config.toml
dataset = "dead-leaves pictures: piles of overlapping shapes"
qk_norm = false
pooling = "class_token"
num_labels = 33
momentum = 0.9
max_steps = 10700
epochs = 4.7
lr_schedule = "linear"
Rows from block 6 of a small multi-label image tagger, named by matrix and row number. Rows with one number belong to one neuron. Each number is 128 + 24 x the weight over its row's rms, rounded and kept within 0 to 255. All counts start at 0.
After each neuron's rows are labels from the 100 images, of 14976, where the neuron reaches its highest value: "patch colour" is the nearest of a few named colours to the mean colour under the peak. Only what is clearly more common there than usual is listed. The data: dead-leaves pictures: piles of overlapping shapes. In brackets: how many of the 100.
# fc1: MLP up (model.blocks.6.mlp.fc1.weight, 1152x384), inputs 231-307
# fc2: MLP down (model.blocks.6.mlp.fc2.weight, 384x1152, transposed), outputs 231-307

fc1.435 [111 111 132 119 150 108 135 100 144  95 130  87 144 120 131 129 140  87 194 153 123 163 119 143 115 119 153 142 103  70 124 108 178 138 124 151 143 120 106  90 173 163 145 110 128  75 148 153 175 115 144 143 159 122  81 124  94 141 143 123 139 121 137 128 108 127 129 170 136 174 127 145 132 104 137 110 114]
fc2.435 [ 86 129 136 128  98 168 122 104  90 126  78 123 111 109 110  94 112  88 123 122 122 148 151 103 149 111 120 106 127 122 139 130 136 102 163 186 141 147 133 162 110 141 119 126 145 127 130 109  67 121 136 116 153  96 131 136 111 132 132 124 178 138 132 134 119 156 167 105 178 148  93 161 126 104 107 130 130]
patch colour: pink (30)

fc1.632 [129 125 132 113 115 135 115 112 133 141 120 108 132 167 151 121 125 132 126 134 135 121 151 108 130  84 119 109 101 148 100 140 130 151 121 137 105 110 180 146  94 107 168 127 180 123 113 152 130 141 121 101  96 114 104 114 143 126 118 155 157 134 178 127 115 139 145 116 142 126 104 130 117  86 153 142 147]
fc2.632 [151 114 116 151 176 151 117 142 131 112 140 169  95 172 125  93 103 120 170 118 137 134 135 145  97 113 125  97 118 100 138 141 153  69 117 126 120  79 156  98 129 139 123 172  99 138 134 124 148 129 164 174 121 116 154 119 143  71 115 162 101 113  66  94 148 135 144 117 106 131  70 100 135 157 128 104 154]
patch colour: purple (41)

fc1.705 [105 116 111 200  91 134 140 113 129 107 153 135 135 112 108 103 151 141  86 136 136 125 113 121 158  76 144 134 144 148 128  89 175 122  82  91 118 104 136 118 110 163  89 103 147 103  83 156 120 187 110  90 137 175 147  84 131 138 151 127 124 104 147 124 153 117 137 111 125 140 134 134  99 154 137 129 146]
fc2.705 [126 143 115 136 159 126 118 141 100 122 163  98 122 155 152 116 154 124 125 122 149 103 122 136 160 132 127 142 135 111 101 180 105 107 121 141 165 149 112  94 148 114 120 119 126 114 137 151 132 142  87 124  94 104 109 105 129  84 117 132 151 127 124  95 106 110 112 119 172 142 159 140 125 117 129 101 123]
patch colour: blue (32)

fc1.517 [104 141 107  94 147  90 184 107 172 143 122 170 111  93 138 158 109 115 115 128 143 104  94 150 152 107 148 128 131 137  88 137 122 104 125 139 109 164 117 127 110 143 154  73 131 198 152 163 101 123 115 113 130  98 119 109 120 135 106 132 121 132 129 139 102 143 111 113 129 166 170 123  97  96 160 117 144]
fc2.517 [160 131 154 161 122 136 159 109 151 108 142 125 138 170 135 127 107 154 119 136  84 164 205  93 127 154 149 108 156 190 131 136 100 121 115 105 101 117 157 105 140 115 102 154 133 115 119 130 106 126 152 111 147 123 143 110 134 118 144 128  95 135 118 108 108  92 116 124 111 145 103 150 138 147 125 125 113]
patch colour: pink (25)

fc1.640 [134  97 145 122  91 127 150 107 199 150 109 159 117 141 111 179 146 106  89 123  88 104 135 140 137 134 131 113  98 113 123 140  79 161 104 115 119 121 158 144 104 115 152 135 135 132 126 122 169 117  98 133  76 109  89 132 111 106 133 145 121 134 145 117 126 143 113 112 159  92  95 139 122 124 146 138 115]
fc2.640 [134 113 118 140 144 127 166 122 144  84 134 134 130 122 143  98 132 147 146 129 116 129  95 107 116 129 128  86 172 126 116 150 160 164 134 150 113 142 146 113  95 133 134 175 129 118 115 122 158 137 133 133 118 141 152 158 133 111 150  74 107 123 110 102 116 125 143 149 119 139 134 103 105 148  94 143 110]
patch colour: purple (29)

fc1.205 [156  98 124 139  98 147 128 130 139 123 124 129 150 119 165 113 143 101  93 155 117 134 127 113 130 124 121 145 152 125 138 162 148 121 121 120  61 127  89  87 120 137 129 163 126 129 167  98 109 134 111 138 123 137 118  89 139  85 171 100 155 143 130 168 129 122 113 137 116 142 106  90 167 149 126 133 146]
fc2.205 [ 99  76 107  88 130 135 118 128 137  90 110 126 160 160 104  99 120  93 154 135 129  92 142  98 125 120 133 108 147 122 130  99 137 147 120 165 167 120 206 122 129 201 131 142 123 111 103 124  89  98 170 114 119 147  66 147 117 133 127 167 151 115 167 119 115 120 133  95  75  99  90 111 117 106 129  77 146]
patch colour: purple (32)

fc1.257 [111 127 164 134 107  91 128 139 159 149 112 155 159 129 109 102  70 125 123 129 157 107 120 170 118 162 140 121 145 176 145 140 116 120 146 110 109 103 101 150 126 126 130 110  98 160 150 114 126 125 113 165 131 165 179  80 103 104 131 117 147 131 121 131 105 163 123 110 109 109 108 140 133 140 137 119 109]
fc2.257 [129 164  88  95 190 144 105 124 143 119 119 126 119 102 134  95 166 163 132 118 110 107 128  99 125 123  66 127 104 120 139 104  93 135 102 155 143 109 123 105 114 156 152 112 135  81 115 148 139 133 131 112 145  88 144 140 116 155  85 100 101 132 137 148 136 133 129 153 148 150 112 159 132 104 158 142 167]
patch colour: purple (46)

fc1.534 [163 133 149 121 139 134 140 109 100 120 109 197 130 140 177 127 129 170 172 101 122 112 145  92 100 160 122 143 106 126 147 122 114 145 169 131 124 113 165 125 102 161 175 150 132 137 106  86 109 111 148 109 125 166 118  85 122 101 131 114 129 154 101 134 121 122 136 110 147 145 137 175 133 123 130  96 102]
fc2.534 [149 112 159 110 132 106 152 134 134 116 136 120  73 131 134 156 145  97 103 146 180 136  83 136 168 126 168 154 113 115 162 124 167 113  83 100 129 102 101 159 140 127 125 136 122 138 156 143 100 107 110 138  87 134 128 111 129 159 150  94 140 194 114 145 137 162 125 107 116 144 102 103 143 135 135  92 121]
patch colour: blue (26)

fc1.344 [133 128 138 136 141  69 117 134 102 142 157 130 110 127  65 177 123 102 109 139  97 140 170 138 140 139 118 107 122 106 169  86  84 137 133 145 119 163 138 128 169 151 116 151 117 164 118 158 173 123 145 139 101 130 172 120 106  94 153 133 138  95 109  83 123  99 179 160 125  93 137 142 116 148  69 130 134]
fc2.344 [ 69 113 128 112 128  98 103  97 111 110 142 145 161 128 189 114 148 110 132 125 179 130 101 138 137 136 128 136 137 112  90 119 130 123 164  90 122 116 148 145 133 118 133 116 161 146  95 126 120 106 190 121 153 128  82  72 145 136 139 135 131 148 154 161 158  72 105 107 121 154 159 113 116 111 189 143  91]
patch colour: black (32)

fc1.108 [104 144 150 133 147 145 135 117 129 149 120 130 101 122 135 109 139 124 161 122 117 112 148 102 147 133 144 110 118 123 119 150 117 112 119 141 138 143 121 129 169 169 117 157 171 117 142 183  91 130 151 170  81 149 143 141 142 121 109 122 120 103 150 139 149  90 113 108  96 110 119 145 116 127  91 100  79]
fc2.108 [122 119 159 105 128 103 125 135 129 115 135 141 121 109 168 115 139 124  94 135 113 126 159 221 103 120 156  98 195 112 120 163 108 125 141 159 125 122 118  65  94 122 130  90  79 136  87 131 143 103 116 103 110 123 101  89 118 112 113 118 135 150 118 124 143 145 134 139 130 109 155 121 123 141 160 115 153]
patch colour: black (28)

fc1.696 [105 154 146 110 116  93 124 122 140 113 109 145 142 206 138 130 147 138  98 145  96 137 136  91 122 143 155 130 162  91 168 120 147 101 152  99 145 141 129 150 159 127 101 171 141 121 145 119  97 116 134 112 140 111 119 122  90 176 192 159 105 104 169 123  75 130 136 138 119 112 169 146 160 128 125 119 134]
fc2.696 [162  95 108 140 178 157 110 182 132  93 156 165 114  99 105 173 154 134 138 126 130  89 109 105 142 111 156 142 164 149 106 147 152 135 109 126 168  86 121 157 106 159  90 116 125 107 136 138 153 118 131  86 128 122 120 150 125 127  97 143  98 140 116 168  98 111 143 116 156 116 116 150 142 170 127 167 136]
patch colour: cyan (43)

fc1.349 [113 151 160 135 170 123 102 129 167 118 147  98 164  93 118 152  90 134 147 151 125 151  91  80 177 135  86 117 145 126 159  82  93 118 105 117 153 126 134 119  92 105 113 133 111 119 135 129 123  94 156 112 147 136 123  63 157 131 127 158 129  78  93 147 132 152 138 119 106 135 113 131 159 143 120 105 149]
fc2.349 [128 117  81 137 118 118 138 110 151  96 154 126 175  87 120  98 138 137 106 117 109 118 167 101 114  98 135 140 137 188 168 184  94 175 150 100 148 103 132 135 140 116 125 161  85 100 173 117  99 137 163 139 131 114 147 116 121 123 137 141 120 122 104 132 160 138 126 161 112 146 109 119  87 114 100  97 117]
patch colour: grey (48)

fc1.649 [141  86  97 136 129  92 137 156 126 143 128 107 146 112 151 121 110 134  99 158 160 139 181 123 110  84 133 131 100 121 138 121 122  97 142 116 105  95 132 167 150 143  94  94 142 149 145 134  82 132 165 114 108 124 130  96 127 117 172 168  64 137 134 108 132 110 136 150 112 152 167 145  84 128 108 119 198]
fc2.649 [139 147 139 167 136 138 164 123 127 121 160 124  74  98 106 121 138 131 122 109  88 139 134 143  99 142 118 105 154  97 159 125 127 161 138 114 155 124 167 117 102  84 135 172 102 162 128 163 142  99 135 140 122 146 106 146 117 139 109  83 125 122 141 156 116 121 143 111 126 144 142 165 162  82 117 138  92]
patch colour: cyan (26)

fc1.427 [119 121 118 118 193 145 161 143 131 132 148  45 141 176 147 118 141 142 108 122 145 109 122 150 114 144 114 137 113 138 120 133 102 132 106 110 169 122  95 139 156 125 129 163 124 131  96 105 112 161 118 118 110 142 101 164  97 119 139 132 125 176 120 162  90 152 124 135 115 137  91 114 126 128 151 131 131]
fc2.427 [128 133 102  86  85 162 116 151 137 112 147 144 106 104 122 127  94 147 106 162 150 170 136 137 155 128  99 147 130 143 131  98 148 122 162 125 121 139 129 151 144 155 122 112 145 114 142 124 157 131 125 177 127  79 144 119 125 125 130 117 110 123 116 105 116 134 134 144 152 148 101 126 160 154  75 136 143]
patch colour: blue (34)

fc1.219 [124 165 117 114  95 113 110  92 142 163 137 113 131 152 159  99 118 115 143 136 101 131 169 122 123 148  78 140 128 138 158 113  88 107 115 132 136 154 157 125 137 137 121 133 123 159 149 153  86 140  85  95 112 122 135  71  97 151 129 128 173 140 123 138 152 117 120 150 142 119 109 193 101 158 102 183 132]
fc2.219 [ 96 111  99 141  94 201 173  96 101 106 117 125 164 141 100 129  98 182 145 128 157  90 115 128  50 128 104 145 124 141 158 147 151 115 112  80 135 102 131  98 150 152 134 159 106 109 120 122 139 119 154 153  81 132 135 129 129 112  74 159 114 153 141  95 140 114  93 130 117 128 128 132 141 124 125 145 156]
patch colour: purple (28); red (28)

fc1.405 [184 134 147 136  88  86 140 116 132 136 121 115 126 149 156 139 140 174 153 141 148 106 140 105 136 139 141 131 101 148  97 106 121 142 118 146  85 104 123  83 143 146 105 100 147 109 128 183 118 124 130 132 151 134 129 157 144 128 128 116 145 146  94 147  36 159 133 128 151 156 133 143 154 174 160 148  91]
fc2.405 [ 93 151 139 102 122 160 145 123 113  77 108 104 152 133 148 140 115 188 142 114 115 103 122 150 120 147 109 125 117 127 107 100 168 105 132  97 157 150 135 149 115  84 116 148 103 115 124 105 142 142 112 100 113 135 107 112 115 124 136 133 152  74 103 161 112 153 106 102  94 164 125 127 138 112  52 131 120]
patch colour: blue (28)

fc1.80 [105 128 112 123 140 126 120  95 142 154  88 119  83 116 141 160 165 165 129 116 157 123 141 124 139 120  82 113 133 103 119 122 167 161 161 177 124  75 132 110  94 143 110 125 106 175 119 129 113 151 140 123 109 103 111 133 122 109 122  86  89 129 102 111 131 146 160 159 156 118  90 145 136 151 145 148 122]
fc2.80 [163 138 150  83 125 123 174 147 121 127  99 150 142 127 142 140 176  96 175 147 143  99 119 134 136 106 125 159  78 146 116 116  71 131 129 100 154 128 149 156 144 107 120 129 132 146 102 162 139 123  91 175 138 135 146 115 153 154 116 155  95 119 127 116 150  94 112 162 108 110 105  91 112 154 159 159 132]
patch colour: grey (52)

fc1.502 [124  93 101 113 175 153 138 139 130 119 123 128 126 145 120 146 144 129 166 142 150 138  60 110  91 139 173 117 103 141 135 158  90  95 148 104 154 144 121 134  88 125 130 111  95  86 112 122 149 161 134 110 135 119 117 116  96  66 147 147 158 120 161 119 119 147 140 136 133  93 145 146  87 138 130 129 127]
fc2.502 [190 115 157 138 144 138 192 137 134 147 100 129 112 166 134  81  78 174  91 112  92 183 143 122 129 133  68 158 114  89 109 133  94  70 104 129 119 119 134  96 125  90 136 134 145 133 143 119 134 143 118 135 176 143 137 169 118 144 109 135 114 124 115  95  86 150 109 129 122 111  93 138 129 116 108 141 134]
patch colour: grey (45)

fc1.633 [112 129  75 133 136 108 123 110 112 137 127 127  69 140 137 163 158 147 131 136  79 178 157 196  96 114 104  96 146 142  94 121 126 125 116 154 113 118 107 139 128 118 124 123 104 127 139 171  95 134 113 169 145 147 115 110 127 105 148 126 125 127 112 150 126 153 133 118 141 123 151 127 129 130  97 116 106]
fc2.633 [151 149 124 113 125 108 106 126 105 115 109 143 123 119 148 116 123  70 126 110 109  91 118 113 118 142 125 101  99 120 135 109 139 135 103 117 157 137 143 172 151 150 158 128 138 147  86 125  91 143 158 106  99 101 125 131 141 117 161 184 137 163 126 106 127 132 156 119  98 130  85 137 144  84 108 133 118]
patch colour: cyan (29)